config.yaml
horizontal_flip: false
decoder_width: 128
max_steps: 4400
Rows from block 9 of the image encoder, named by matrix and row number. Rows with one number belong to one channel. Each number is 128 + 24 x the weight over the matrix's rms, rounded and kept within 0 to 255. All counts start at 0. Numbers have three digits each.
# conv1: bottleneck pointwise conv (encoder.blocks.10.conv1.weight, 64x128x1x1), inputs 0-127
# conv2: growth 3x3 conv (encoder.blocks.10.conv2.weight, 16x64x3x3, transposed), outputs 0-15, a 3x3 kernel for each
conv1.14:131070117127112119113126147140138113097129137097161129128110131136141128109109133150149128104151149113117173137191116148089117127178154128120102115159125147142135173130124130099158106113113120112154123128147134119149130086097129102138124143112141121121131122099132142135153124119143136134126137114142151106115153126158103136140123106125116133126133120144117118117134109116119128117125
conv1.15:130124102121088151143110077128124097121134120089118099160140108127152124130119118089099129134120156105125127123148129129151197144162112103157163136118132124086109113152107127105104120153139093108141119148172132141126109129085125137121093130125123102132118109149099154134148140122112151155131128109144115130135150192176091135099151125143120129100111106123046092138143144076088071113130
conv1.16:127105107154120126140153105109105088122162137108112085130146131131151096116140138148134129178087108116144106114100155112136093145129146140114119104107118096115141123094146116107142117155138130130150091133156136132099123191161141153107127153107135152102110134115121126149113138146129136142116093118169108146148100122157099100148120096142149162143134057159054084163149148096068126134135
conv1.17:142120095105131135126140128106130158139134134099174106118104124138090162127121096131129091128140107133138107104115120123129130179149141144140148112116152153124128162071122108083121138136127121129108134097152135174113089119131134148124100144135166187103108094132145127105081098129168150135119088128131088108087082127110083110083135112138152151116142077136127127117130120147161105122118
conv1.18:106153074109142110156109145141121141117182115095122161119139132146109137075131154122105131143128116090129126142132137117116136101114187120128117117113161138135158126104112122151096147126111134140135162129120128170109121127168111171088146130165158106091103124167103080137148099126098125093100095127115121126153146123210089108116059137098111115101097165137115141092061102132123153101146
conv1.19:099113144138114134129164107144137121094122132137109126133122115120156155086117193107122145144069155116115138120170166135103124124134111117091141118114108110124138105143131168092061113142145133129135123132094139124122132173135113115158134101083147094180103159105106144168146148146114135134133136165102134093108138121164093078166112140139086120128093122112111204117086122090170128112117
conv1.20:129094132091095129110087128135106156146112115121133143128120143094174112108097128150125104137111143106130136120103119147109119109133146120108128120088147121124120126159124147131125113077150128102142156111121110154117142138150139164152155126135114136135150134072205196089149130111108146162168117105116142188161138137151110090147144144128108116154158123114132094174113119062092099120147
conv1.21:133133128113099122145151130163159120140124134120116134132080119100096126143126137144111094121101134123175151154109146160121151142126106113152127131153096161153128127119116120120174128115108096111120088103169162119138131125143120134155115124158121076171128162131178111097151128096125103118117145155087123142139141115104175120087091146148126119104139215117126126102185134118074130120132
conv1.22:139121153118135148125117164110109124136149121134146102102161100140119113089113101120128136149115107111123155119142149135138147127100135129133129084125108138128121128104137119144167131117140137135101158094106150151160091103138093136094155140124155084142107109162109107145105102154137143076106150139116130110139105143101128126112134084169162121096125117162087132116182140103150088134110
conv1.23:148160116111103118082140123153111117126121135117121141156109125144099127106104167137152125119165117125116098112106088121131132123102110145102113106132097116086130138132116087132162141098126125123110102145075161129144168127102133110093104139151095192073118129075110137101122101164153102097112097190127083122129109122178136133177170129136113110137144134168098084165085100091147114090078
conv1.24:156123137114157111159116130135119130151103103139091110111153107128138133075100137137143141117125161127136144143130161100105139109081135093124117127117119109164131138113098105140124123111118121129129141110108131102120131113092114127099114153077154117126088147134112102104141058083110194111143109130090116155164115140134113129160125104128099128107164072096120131098106115065125135133157
conv1.25:143121124104157100121137128147155169125129110122132113106118109148098113140145103145107113109122106081150134116107116119123108110098150088104143108152160175101123106123120130112157128133142133103156120098107103155113122119142116118145130109100098129112173112113089156134112125104101111071121184085089125154166112087115118192141091116134124126107148147127140108087108162122120191095129
conv1.26:139115100114105150116176099092110127094129146142129109140141098150091106144122128139145087139123115131132149095116130112140101127129058152102151092092093102123150122101174160108114123132122138096100154101135135108104109116100134120167171093091102093119150134121139150167116137142142126138113135113166112149112096122140119057141081148106121136092084094127059128155127084080116112144085
conv1.27:112147152126120132132109135134134132148125068076116081129144118120151131121123140094058138108117126124111157120108106114164134144069128122130133147115128125111156126138121123161113159107090122147129120130131105128135120169139130145152138156157126120113137132129122140120123095135151138110151134138147146086145135134144114122108101134142138151153129139123136139126112133111101117110142
conv1.28:150138103171135095138129099138118125117101139152136105122139120132138173104102136120108131147105148144129108101155121117132113117133125132136147134127105093161133152147149134124126139200114135122136145187104123141111130109136126104126156135167133128136125135162126072135120155172140072175129126144181109092089125139124156081140092102149151137150084084125111146150155102147155170162127
conv1.29:142109159128145131128101110117091137175126108105131129151129133125108172102165094158131109116118143077116110132122146096125103118102129120124110142127125139131088141109144108155148122109120099135168109119151103139120108127135149123124095140181131108090117124097095098141124110133116155076108154107127092115118118123139094107085110142146100130129122117208191120128122104164199175120123
conv1.30:133134123136121143156187102139120130124150132133065150108133174112072140059121149106147075129100157113117110158128139102119144153129135180122109184113091120087092159145126153152114138088133134083120112095151153108142118128104111131112117141141154107151126151103092107152146109177144126101119114102133127125157125113124139122113118133137144118129093089109103160139122138126100190150161
conv1.31:144136092141138114120128106158115171131125144160127124132149170163164155137148141151139088138084179113122142117118123161100141119146135129105140134135119119092113128148136129131183117084153124106138128069108135124120158113114131110158115157134083110120122133137143134104102119143153130105124103143178116143100109147148107130094100111110135175148110088098127182161166097099073136152147
conv1.32:135114132120093101117159120132105133126140153116102124097136145169106154068140143083103177146129158169117136110145121085097128111127118127135106114102136128126159128113165105141104136151143170129113095116127120112157083134087118146077147117110176114127138152163155104121138113109166157136117115157138094122114169151148089160095151137173110098159115102120105170122129110118053129191152
conv1.33:143136087142129133129113132116102036139140155135130136161125112139154146107138091119157140137077132123107128109145085110148157110133106138134139155092115093142116150119108151119112126132119125188141120127106121124121121097117161100097135142101131136126125104169144120110161124137142150066146150125144166136107144165139118096130146135136121180130117150114130135136092145128073092140150
conv1.34:114127142108126132109147110144140119172119169141140127142144152141125126128121120138087121153143129124091160135131125125119091114106120172100114160100115099160124136124104112112129134166098154114101146157079109107115095126120071115112100107145135091103129135128155140120121129177067118093159115167096134159159098125093144069121148099139108139120137131118131090119092110078130099095121
conv1.35:142101136145105147121128135106116133131104132126162138113155134139079154110072105153134153188113127111123110129132118155111113112118112121172160116113117126115125126148145132130122157201091118142108117157112062137141081135128141079086121139127135122089110147130133145158141153068132132092104114129154141105120187166112133136124171144128107123126133109133092145098163161110093119171136
conv1.36:150131132127089156145134144147118121148125130122133155128126112145088117115138134117124076122117156120119126175136156112130117132135148144136136112102150125141114121119112135143153120136099174129076115131119141102124110148097158141107105120069177104160108123169145152126111075104105108102141110110124183126121096123123092115071137189108129158126125083116047113123175113097055125164164
conv1.37:136111124162113110104096133167118140105120152129116141124160116148148145119126131153108113094148141142129118135168125115155152090139113138070145117117151132105121104132124113101147107150219132103135150125138096152127082147124153122114148151142116122142141116098089087169157148138154148089086127090164108106113159149171131109120123111139102167126120092108137127130103128096077130108156
conv1.38:119145158103106154120109101153128075118092108097072129123129115080131164172110107126135125116158105166145140133146128117141156070143126136106100132148101129171112124138129131155117120103148108176126117136100127109113144116105096104130128134103138099082101124096129129142137142132119176157159109075134128147109165128168130091136120140114103130113185114115099118126086104098097069154158
conv1.39:112126132139109159150075117106087093125138163149158122104108136127122119112152086153139143093098126109160156143155142123165158091141107109172126129139125103157098128124112140145129094096112130137131140139144131110131125124097116125140080159100098113079150109154113126120121129127132177114128102120176162120089141155100108131129125117119127124138115085141129136181184102142157140162111
conv1.40:164109141137103156124128129135096146112119047143106119132144121136134113140114089131116135111094176120150103105100124128152122154109131166095156150085100119128132110146142102151131142113122124143184166148116135103168153169160141155096140150096129117120093123136144155151132142145167158127104136127131122087109138155132111093114141088142120144148132124125089096175096140124087119146113
conv1.41:128105136120122124090132106152106143150100125110120124130143118110127122114148125156120121102141177152101114147144121086147085109112158124156104143118133168125115141132132109170138138119135099133086101140117151132108104103078136148190098160113140124077133105107110119090137100136191170108134092117081121120110125140117107159115148108132097139170138104133056106157088183123110170135122
conv1.42:147129166126170152131147113147174117146129145126161120137116095128107150113130109149157174149122144106148102121117067143103180142140118121156120140155114136159131118122124135099165119110073121163104175111104139128106160129170139128113133124111133140134103124105118120161118131152114097094100148112118149116092104145117113147119154140175132167116116082124147104128151148135061192144145
conv1.43:143107083107105099100145131132100120131131108117117137155116109155126131117126096134143090120124149115117129147118094140110123156146112138143135173150140161115083104166104134095111106165112124138118099119143105124120105131120120122142134147063148107119113136100124165083122146100087118135160109204170138096110104127103148096139153152134133178096157129085171120145103165200122093134130
conv1.44:093112114117106147153124136104133185095125118110108122126146105120110147167099104115149109118174178114135137144133137097130110126127120109116150151078162077125115156129148130123115113121154117126094143107166165119145128123101154149169142121135108080140096135132076138110088181173124154136097130119128093143163149138178111079108101131128103129122099175092051086117136150129144184145131
conv1.45:158135098119085121137090128148154124135111132146103108149110133112148134099166113139110118132136095104143110129108134127103133102152102163136162101118114157121117131144115154115160140085123123150095121097118078142133126100128134119155109169095127137132183125143128099136138074137117134133148119141120163140115113137087112107114180135127111132144160104160151061144128166135131144102079
conv1.46:108108101127140142118152108103126125127151128139100099105127091151123078154114158128070153130105100120127112134144115096152133087123156128135083143127140167116102133122153089154116125101156128122128140066153098114104120143113147131150134143144164106094109156156130147102128122118151135100110175164096179125132151171113117111136137142146120174147110141079141134140091110099104119152159
conv1.47:147133126078124149109104118132119135104128137123079139151104165115113091122138135146134094132084144112152129111121150119128140120136138138081115120154124153144110128111110133159146136069120176102119103146072125158176140138087094100116124165089146119081104105081144142121126104101161129114136119124127144158133108132121125110108145139143136133151114076178019107127124128092044076148126
conv1.48:060115127132141147139092089144124110148109108127100114111132091183096114080184133107136153128107123077112124124109144180142125142150168111094146122128146121117158155134106113142141116128171129111125148125141147160124166116118122151101097125128174107105142151111120114151103154140156132099163082102144119130124110164135157113119124150128133121137121115211136107142152080178158109126124
conv1.49:138094169154144154127136161103136113153162108145128140129134175115114087122135141131160115080129142117136111134140119125129108138137114108097110148139122135140106140097173166110162117104115129133093129141112114138149135133103111143146111144127171108118106140123136141139138115129125143090132104136145152116121101202127110117076144135128157132147111068152150120116151120099124129191141
conv1.50:157109147135100090140146126115086147119127179144125125127138129116148088162097143165162126158118089111138125129145104113148133131128114168136142086122166135117106132102159134115130120152145133109136158161134090140130093084116154117164116133099117117120142125168180099108085139134192131110078111097113167120127124129136099098065110040174140144135129123189061091148114117101069133141118
conv1.51:173134148146132111131145113129120064144112103135101132129116120116154136058094108082125114115112159154112138150149112099151121086130157168093100120106145129104086100120102114112128118114111157124128097172145129090109093149129132114143113132120113112115137110122102113134158097101129144125087119122123153118119113132097106129120138096140149141147098084126149126104143128100096107155136
conv1.52:157158099130118117117165098122139120128137148158138168106145108137160123134070109134115097101131090097090147129115104115145145118072160098097095100142124154100108125136084103148139140088133131141143113130124136155103125104136128127116169117145140126147132143146110133179112120126119100136152144155117129118143154131147151121097089117149105134117137110128050134114090198127135220099140
conv1.53:092142112125114130128089081141180108137129169162144059143133110135120107130150133137143110133161102088143126174130147128118125181170131112106126118140144120148131135105104150128105088073135082114124105132125119135160128121099129120164120110116137116143155101115124153117176121139178133098119114138160175090133093181177114111064087140146085129116086108179048154105117127127076116086147
conv1.54:186098164104125134122149102147113136122099135116111136133121084122139172081119109115147132120111141099107093100163136098143109133133121110113124167137118148136131110122124119080123143206082142146142142133121104150142132119133136115146131135121112136135098093113128126146150147133109123150090138185082123141081131147134092111148162109089100136127123074102117128153097106130187110103131
conv1.55:114134131104123162134111162165132104140123125150119170126107126136129120108121118121115100130119084119107155132110133173135135148123124118123099146123106109070119131151107148121148133148132099132175133139175132126114151149107124152143148131160112121144134115147106138091079128206076115159148067120119112127153112142089041154141123120153102172099158098114114098103094191093098109162142
conv1.56:125131124157101142110136104122093127098110126119092095104135104129158163119109091136133090126127170132103130135126135117093153108117105142133112131091137126094134105058111151118106151092150142117122149117103126131084168123104122121139138135089145131124135160131133128129120101105122139089169143140100096157130135106156131094145146129122094113128194097100153132109078140119224158107114
conv1.57:174182149134085133060118091142108163128138132142118145129130116167121145095147103127098172127139134124099163147146081108128146154127121083123158138064148069077137100146136138089098135084130132105073159131129096115097107124134143098118158138143118123217135144106085092135119142112114154108138091154093120120113133134146090130144175126144110115182117166111194110118142098098099122110106
conv1.58:112094111102124151123165142093086137118097113119150139112155098110133131137091107130143178123131132114132105194129108153117108106120104104196121121111149109078140127131110150136110112170134128186147094111140137130115103125083160141114095105119090064112135157145114098129131123149128183085148164131111125107179141119136103157136140094122095073129138124140089101133090113134152160157075
conv1.59:097151146099133128152137129124137141092129126143123136120112117141131119071136092114118121104154191144088086125116113097133121095152114090121124152114101120133130129161124155107082107132094098139101132085125139162104153124120103131145169136128155141104128126159147156140103114125176178159087109142146122123084156127094127170172105118122114162099087090151099069174089097091171117132073
conv1.60:123104144125174123131146126149134139144131128151160163107136072109123107151110147113130140140103118124121093156088112166153113135081152087137130091081116140167074143097146114123177124124124134139097102156158122134177197127131123147174119096142132094103103111125132088105132103109126127149134131085105118121174129103130088104141103075156105141113130145140101132120105151173107096141097
conv1.61:108139088122130129159196094129155126127148134103093127149108097127140167180103157112140110185104133106136127151084110103102130111131126118168120119105098113122130145095168098145137115113167123127143103124128153108150150115130152150118119113149152126109149137122153117155116072135143160151121073140127124149164170138155093109134128149115122097105139178087088146147079126119167137144124
conv1.62:133129164096148105135126128144120078147110146145091120131135098132141138119138148170093104116118127147129140103152130105153127153133110100161141124087135144133130139153110111157150093142117128115098120122131098104148123130117112123111093181107152121114134125126113133125125135123106128152146106126200128135113095125105099131113127109112094145143188108100130130178111154121092078153127
conv1.63:130144168172133104147085139129070118099149139100104128140129130164156112118146144143110098082113132178145165093154131154182133119126135094113116084109148138090132107116133113112160116124106106120126145115167142168147129149135093123106142110143111092117110121103126136132106161133144153131136100088168131130126137133140156101114119083165102139094161126157205117164122148083097189132165
conv2.14:107009118120038075129097126133118109146123135112130121163175151093134124128153129104112129150155113131134101150122117112167118132126139137117134118170128121141108126134106144149116133130114121112132136126134132092136145110147111147108137102130152140110118134133113140122140126153127125124109123108135140118128143147094153123134120139140135105129108146148147141168193140116124118122155127114119159116136124118137122134147112074120103
conv2.15:119163156139100135114130134126148128119107119146140152104182129118133133139141142132174140140183136093099165124118135107142164140151095116144160116123139119079085106130130098140113086131136102158154115147130101141110148161114097124118068134123112173136105115136135112109111185105110137084118101134076171172100152147125104147124096129123168121111164124119096146123124118134143159120110134105149133133103124095150148150097102132091135
conv2.16:128211149136118135118115139164104135142120139110138137122137148144124159138165110102140152115144114124133128131139092143109106115152114105148134154117119121130164126112137120136146131141103137110085142148102152115108101108155118104112145172175136118094128135113132120128132121111128126108170125098130162093145124127075129133125173089118125127163129134127143147157104124132149146119094139087136156149135115146133131107137108108133121
conv2.17:154156147125117114150090121147137162128134148109102128092130098116138110129126186122132150102152132086127121151191151180138117119088093145113137138147111108108113148094172109160121132161099126130149121156105148161124118093087107141126147104128175126105115111109104148151131112113129139111135127116140134127126167124157126141135127125115099142122132142099132137139119126130152113125121152127125164121092119087164120138140132143105135
conv2.18:156147126132113142112143108137119146110152113083147099108134121087115123117186146159194170121146137101078124145155142142169152082133113104152164116102128142131153167122086169135097101138205075168137094088129117093152116071131117158129098199102103107139135180102153089123109098136129120135124160146132170155108128089140166091096084088101128127138141093139126122102108107114102113143181134152091133107121155094118072157126111146130135
conv2.19:122119152153117134120134138075116144111127083121129110166127118115122151149149081157089133122125115105103116141130115149131116093091127106129098103137149151118102149121089053205142169075184092108120131134155147159127157123125167121141132162135155069100139129105102143148157129152100106107145138116122171136166125136127139118119138127185126092144097127155097128158128101120125120154070128084166152145137141114118131127155103120139131
conv2.20:103157167129112144134146115169133130153158132114126134108156186114091108110108096089096120110092129126088157092108122166136173190164156108169123122106132159125109120130098156101136156152114168145096130140114115124102100115084130140106126148122138177153148143102131173081125118126107109098147138136090139091148107144149144100155142125107120149133131130157151128114115136126107141121145125128137126092124128111144140143124121120105117
conv2.21:118170104084133130173166136107073070146098042112164106099189117090138117114127144181123098110135127142107132107151158109133092156115078075138106134089145129081088101184132160080155145077112111140101135137100149107123162167102099133154151122117155147096115140112137151123060131148084139121159128114107171076086109160145111126135108110110122141150118100146120125133159140112137145176098116160143123081166112151160123118112121119091123
conv2.22:073164093099169113131116146118114105084152123148140130106161091125151114137181114094103142120113177128159135153185128118113137140137095128105116104140077123116137156108105142121073153166110127127114122109139117139112133155140116161140092161128129171105137106133099121133133102114097152123117103136128149112115148163131163165112107121095145138121159136152131136112134147118117119096133114125113074103152144120112096163138129152134139
conv2.23:157068128133102113115115180144127127183126139150117128120098154116094163131099137126127119127127149115121125136111087097118118162134111123145159138086128133130121100112191148158150080113101176135113133171092153133108126092118128143137147129101090133093135115137150109187113101088123105090116139072130110196119089113109128167128120205068166142098174169154138102125106174127120133125133147111100138160143106106156109116127141107103149
conv2.24:095119162123151093117170117100165123121117177086122152120153126097111118129133110118082154145121127159110084142183128123153119118109114080092102144106126125161132107135123118157156124151169090109121094124138107109164125132131131107168108114071132122093159104142149091144129142110071098131138135112132128114113123122134148114103115154187162104166132112154156146119133127138110089164131154109089115095178164108119120125116127152138119
conv2.25:130110121137100105116180148109099129070087144139102143088120128103118105150139135130203108083086119172152084093109108131143148105131122173127138111112106092152096102154144131103132106150076098094125104094115097064164123143132058117097160133151161155116100125100114166159125115105090119141104124089104112114168117106116202129095107102131107105129122082129139140121152142097125111127130146157111092146147112137144075095136144077136105
conv2.26:082147122130100115159113127108076114121123149149124136153111158141135118115104139083143128116132136115097124115147121071070132159082125054119122078148153144097115151135130114136135107106144122128119126147097141161129110098128137161172091148132153074126122109153107171123077101082120113145134135093144216131151151162147127123147142145127180113127108125131151112181113143138112141105105120094097105146091149123148133142142142122108126
conv2.27:157126118105140163095135144123110155134119121108135129112130123134143117078129094118114118134122120141149115114133105123129140153131132122143142127148131147162115143123129119120141143122127139150153123109131168109150130133112129138135123121133109120124114126129130133106114138116123123121121110145133136123136134140137144136133136120124140101119120135145181141162117114200243155134135124129105126117136114125140111136153139089122126
conv2.28:101109088132117114125126149103152129112107093103104150069091117133082131130098115138111139097156137148151115144182125099166080150103148137095103126153152134148138137128095107109114115093079134159119113110122110064131093136095114107100118117141107133149114126146120123121138152115096141125116104140119104098146155146087180112117071134142201117120108140111149127158131134127148105104117101103116191136143157146108114095094118120120124
conv2.29:126145143079070097153133105169139121110180134087169136075115108125072117158108118107191133048056134104112135104144119118086114124164141093148187130074102161098111144047145147106135192130116101094124102077100133135116063109103118112124132128127149150097096159116128138134137102120112136121117119109099140122130100084112173126154204135084089118106059158085139117110152136118110132105085110130126113106143125104129115116134142149141151
conv2.30:138105138137129119135118129094147124118124107147155121145136126113140121114168137140153151136152101093117136117068133116188121119092105105110133117121129134123124146145131113143140136075108145112159134100130126112122153152113110163179082067087127154111126133145113142150169151160129160144082139128128127114102151120125092125125094116121152116126144130139153141123135106121145142128095127116175083150138156129120095108148144139197162
conv2.31:153107126116135155116169111139137108131113129132128114122131156116130136152129116107059114121129103143074129151165108127124116111114145133138114124145151106122096132127124093121146121123157101121105119155127151089134135166140115157151146103118132112123102159116133135094116193142135149154105079105125143117090123121109134107119156128130130113142139108120125106123126089142141134134096122136116129087147160115120121159162149098153099
conv2.32:134120113128126154109104122149124102122132087097124135128145092132110107127146121143138098141133144141134110157142150105143088158104114133120114117178133114130156130155083133186171137092160102154143130107135120114124088094126119131109147108131127097089130116085174169117111165139124128105117105119138125128140142122073084113115154125142151125098084079132126118171113116143159127132146176130118095121099088105141129136086075138158132
conv2.33:108136115134103141128121116104131135135138112105114097167114121153148162114155114132166101164135169118123115150145143103093119132170137169100119108175132130094135155136169119110151138116119139105141129121130147137114128142123145144111101119096133105108126166123132146111122176107140116127128172132139178149174164194119131128076084098085112059096025129120105094095117120102132102172121142122100092126141153114141117130142121110128133
conv2.34:141143092154136093139130108137145134109162132132120109147132137158175088107108142108126097104176145110160164164138139043114146166094106126131134115152147126129095077156147143118133136111113120107111154133143181191197122111136090112098134131143093119170165125148161166098141112129141091128137142138142121108119141132105099116072149120133177152098131144162141114167121121130143161135102149108167147104114162148160103118126138147153131
conv2.35:096134126073140136132102114133113104157165128124148147094145165123126135130126164146102147164132140147105131115177151109121129151151100157150129134139185136140162095157117126093110158149111175097134105131125109088122099096093146171166126112104120199119152140123140122097133117132149093121124144111100163131108143132120166145106133126108159132090129136127131115133141125105125155121092139169141087141108134089113123104125179112125107
conv2.36:091117139156123091112152126123115104147124092140147145165157151091127115102120131144143120129119113110157107121072135153216139137089107144082179066109124137166098103172175081093156133119093109089105094103115105109118114129160102148138116154121161140090109153120111080168117111147119134088121140111100147156115163079140160094151130096130162141135141121147152145121120148154162133140118166145121089091152141102132143152123121159141106
conv2.37:154163131112145149103144113087077111116082093113133117137126170106127142094112140125143107137125109106134119121163164119056100158185161133118116098151103119125123145113100155138091148094129142118181125094155126115121104128111127065161141180193085116137137103144136168109145124132126120109080093139111127143114112112130110121108107115149141114107126136099130140142133105140100143105130152102167144158096124120133135113116136139107108
conv2.38:113135113149176139129159136122137146087096138128127113143221126113130106103108106149144148135132125167143111105078099158139131089138114101095114167132120148132129099122138087104151147131118150077131110121134123136117095112108120119139163137097160151139123136141138138116117121148075113151145143124170180155136120111129160125126100111111115129129150124144118142081111121144131121087181135158099126101136128155143115107128096112128109
conv2.39:151124117103135119138144114139128112158153141106124077124154153079120130119185156157125112118141117107143126128119116105139094118101082134104101124134151114148141116102116123113075111135156143138088107108129136121097140109122131150139115174133119103127128147125094096126133135153091082082114087124134098109147111175140179127128128127115083104141123121154129157105110112102145090128139153135134116097111175179152140120106121117088129
conv2.40:155126133112150115128067113132131130093135122122116122124118109127113133162119137132114114121135111105098153158138137145135125099113129144105108122208159088115131109112156151102125126121139143138112121133129153130139143136141102130116149103137125115143115148108136146110168149103114128094119141128138164137131146152116123136117123139129133130128118125148185140188204123107139131143096104163119118114142149140113112134170092117110116
conv2.41:157113110151166138118125149104118143152149132146127118125144135113167126123152153122141135091137093140115173117131119131127125143126135124118119150150112121171130124135108107181110106096154151127164177080147167125139155179172107150131137064106126099130152121109156101128165119152151148140104132115131097125140127122151148136133106126125128129128137144128123130132122124163118087166155123101118129125103123109087131163134166150111116
conv2.42:109137110112164105157084135112104131143128136131108106143101093081130112119150118096153104122142122134106130125138114143165166092122139147122115136150156151164149081076173146133095145187106114134120148105123139139123168145122145161121122100161173165132134182135140127134100120133127092114117146105134127088095186143124082151086131116128135106120126147116110119124137110112113145133139143128129079124160121099133072162169135149178097
conv2.43:138101122137134107176114134115079153122112169102125178076096115093136110137130157111093160117099164104115160106133142070096141142131109101130108132105119128137140155231109056076209143132111092112115130132137116150162102137113162130105129095106085108182084124129104151122116138121113158130157076146122144120128136133148131135115119110137111127093107134124114159116131103071140130113083107151121114101130127138111108108170115138124130
conv2.44:143127145144114103128110169113125091137124115128179159074159170113130162112129138136118139162150114144083129113084102088135108146148116200107119176129178140152205178157124130105128073120142128167138136130118140135140135123116137150180125137103114157184150172156099160056126088084146171123104172153159136115181101098160145139136160152142132117136176142083106119124129124109113143101098123188122090126097148123113134088134144146129121
conv2.45:123123111172133136106128126105151128098169117148115142124151093089121088136144126131105129129099124161150191121086125151144141112094117145116179169147122123132154112158154128056185159166097126145114103176164120158126171115115126108102102125120136176107129154103133064161133126147110147119119132126123097090157100155095096137138111092145105107118136155111121144139128104108108111122078080134134107117150122143151127157137109105124129
conv2.46:112146116108145159108097145115103143154116128127122136106132128106118133140087156126112100119123110118132101129120111148138105112123147125113094140118145147140114159153158085153129131196109132154111122129129105122120118126101118112159106118135125149085141136127116116174116108140148143124117133108070103081131140124139104120132142154140142123105156122133150182163143120147134148149106132165119085105098146117134112142118178124129126
conv2.47:138174112152165146101137125124135151109166158163112129131177133129132120169174115130150112137124105138126120128154136128166161106113145102104101077132114096098138099130135127110116099123094116127084121149142139147113140139136160148131129117100159149139195106119089128140146184127132142154105127140134139101136166100140158128138143117162142110117114132159143122134104142174146148138142107069138157113162138141138093138133115133136138
conv2.48:096160145144097134119129128141142137128115134161167154105155094148125152124121125107113120154107152175150152123138182099150084141108122154141123155113144101171109108106113148162134129134099087086096143138103159094136079142093118100098152140129109171096087090121184089159075101098128128135151112125108122135136091143147112110118116121114113132139139117133120120122156136124118142105126180090135145095140133114164146095146062125094115
conv2.49:108087133120143122099125110121123132135085131130104118055125121147132125095171133105100104120114120125151111100105117154189132090081137120100133119137123129169142122113115119118132125157117155109143135123100113098124110107132145162124122104102141158107139130102158074109162141101139134150142115170112116121111124106122159090115123146130145125141139088122121126127124131141119144111164106106067114099164169120083154117150135160183156
conv2.50:149137121081107124148110128087066092117116089151133173131131131126104164107123167128120082139152088143122134131171147131077092130135148129123132122109134133120097125078113156130101134162157115132138128108120192102145148138172117126118128121103134103124101144139132125121112091109117092115149165145138148146104152124125100149114151176151175146101098116123115099128154100136131136147108098132153108111161169104147156105105163100096100
conv2.51:130167108106132129157140103133118105085145156096138131131134148139126166152150132115177125123182124099152094155130128098114110130095115149159147122165133126116137147104132132124149150124160127092156135089131118108118134125146128091097130056141125100114133174116114161138094093158113072117152106130114170118112188114148122164070126135115122150109073164119101155080142125116087116135129112131102109113129107097151125148152119128108089
conv2.52:106124121086121123133178127079080124132153120088121115160116107159139107135131143159204148155182116109073146112142112145090115123126155097144131131125116133100101169137137086096137113130124123146110165131152093140107131153146157135111130125119150143123136177102099176130131122122120126108132129139110138121125100141131134169129134134121110129114097136129171120125134130096095124075136218124122118142091087099124106127150133119114141
conv2.53:131147114121107147140137123144113138080117132123187102110173149103147140115110135117088128155158097140151119108117156141159143118152134106154166097128160140117130172122141144136129126115130098137120096100113156166126115176148115049140123150136125157127117165088079069103107133160106088100128132127131170120125134131144155093163153077150148121146190089120121110098105130100083130186132061060117168119140189163156145106125154125099136
conv2.54:142105134115119138134100115119100117114123091152111121104134155109121151136137130137091140097145094097139122140098161090128085116141177156103098084129163136085094134141147084088131153104098130110132152112140135137118179138174136099121118185133099124159132141094092110105152162172119108159117087094109110145140123103144076076131127126137136156099156086177138124146112137091123154140127134135132097123145145192120147138119166087108104
conv2.55:094144114121139111154116102184133136126121089123131138100114104144110118123138129131127086096117120101196150183114149114184133161122107152118120097141081098125134142119180125105107118145111170142116133097124100074080144123134117173118134103170178148108118120131115123108132149146111157107123114094114124128102115110100187178125133111154132130127141161122132123132141136145150146078104157185153103081127159109127144085132128107163158
conv2.56:108099104152118116130165127138090082120102097079113107156109124127146134125122104113113131152116088155079087095098145150175089135186109109102129109128151131127092121133055100093109160133202107054127151047114123150132125088149098168161111127097153101116168091130138146112151104109121111079115164186179094119138100204112167100095109131126153111165134142163124117138105135149105123163143123180078117132137130085107130136129143125135094
conv2.57:158152109187149103147139102100115114124106107108151152131117130137062166131105125159148078189126075138097135118113073147090102133125163148163134081151135128099126157136162057133099154120167107152138116135139105127094129117124118071170139158108126086173143151147148121134180132126113119132113124118129148106163121145129120132127121137174141109127090149127107130140108130116099141078111142148172085112134131076117114117118150128119133
conv2.58:127084095134164154095149119090114135113084106128089071100096118123103141137134120117112108084086093114143116126151167104131172112123080126111109108095108088130113136148097104126130151122144126137079095087166131081106111079118132211140109099069136138108146170052130074181155146128160207164093152126139100107127142145127134123108137126122136097110163131105140145117157126157168126110123137147114120119140172162124124141125123111174114
conv2.59:099140151084146163121132121140131158154077063129115107102111132091132167098101133129160096124119149147154098121079125119122103098130153122140114066145130099133119104145172108157083146116159162137099176088121174150097114102119134122148157112091154101113148117169124160121127166136148150133149097103133094128134116123148133109155149103131124131158151088144110148105169122121141143139165140095130140099098119148100053084114144101162148
conv2.60:106113112130132117146110133167149125129149102113156122122136110178124121173102119092118156106124145149092134146138124111105105156169178127127117157135145146111133160152130137062114148148125151133123122117132141134147156163131163134094123115146108169132128132117109103115165169167171167122144192079121128152109133156116141151123117105126094130131153142110106142112127108127112123149096111112114122115174114138154160143104048134114087
conv2.61:124112148101114152155134098131145151114140086167157133153146094090144101135107090098096160119096147133116140127114110100133122107122138121109128148125151147121150204159118125171116120082119138180116122107109141150125136091153151151115096154118147152117191159067132161122098104143174113165122155108114112107096103163139124132125126136132109149190154110105127149134128150149139115098141139121061082113130104135101130112106109117170130
conv2.62:124120139147126123116158145152132098127146125118146151085130104133143120131137103140093155108106146149142130089124141139147131133076103121118140127109137153107091119174160106103121138129112124134111139128134135134135166135131060084103173161195116102127141109115130126113191152157132145175116109119131146121142135149139183128095071132125124127103163115144116109117100120127142121147155133097141106152132084111140147114125114128120109
conv2.63:128118111098107059130144134122097140131125140116140117118133095149077101132155126154170125072127104110132126136112109108095126132179139150134136139119102092097099110118087128167134115111105150102149173097131136113126145136117135059095194206183150128143125111171120133106115148166131097116129098129122110151132098114113119129159103119131126128094115160120138136125129138105120115118126134117165160165093122159145110136116062157128124